A small image VQ-VAE, trained from scratch: encoder norm batchnorm.
Rows from block 7 of the decoder of a small image VQ-VAE, named by matrix and row number. Each number is 500 + 40 x the weight over its row's rms, rounded and kept within 0 to 999. All counts start at 0. Numbers have three digits each. After the name is the row's rms in percent of the matrix's.
After each channel's rows are labels from the 100 images, of 14848, where the channel reaches its highest value: "peak on" is the class under the peak. Only what is clearly more common there than usual is listed. The data: dashed paths with two dots that lie on the same path or on different ones.
# conv: 3x3 conv (decoder.decb.1.1.conv.weight, 32x32x3x3, each kernel summed), inputs 0-31

conv.9 094:434493543467564481506508491408502380544506529531526513506498526477518525481497522440517494557538
peak on: dot

conv.29 115:417463478484573429487519496496484483501580523430532553534519461487461497540513525471508460567530
peak on: dot

conv.2 140:471540425534544492487546535491442610530577509480479477501500450512533462522451482480482443512494
peak on: short path; long path

conv.16 141:537536503425462475497441559481527564474468523544508436534442552430537521527539489482530482516453
peak on: long path

conv.27 120:465498529461529526466502500376559526509440541480511494464492501474484516521498471449582507557555
peak on: dot; short path

conv.19 061:478494508490497502487517472538616439455545450435508494489504432477518497572512509555511547441506
peak on: short path

conv.20 141:538528458559489470475481535477440629522484502504466434507454497490505510492591500473515465515495
peak on: short path; long path

conv.6 153:484506404510493497490500544478552605510490562455502431508524526503539475419475485499512511549470
peak on: dot

conv.13 120:453522453523536533470537511542529529447550459502512518532512416484415535581510476489534471446470
peak on: long path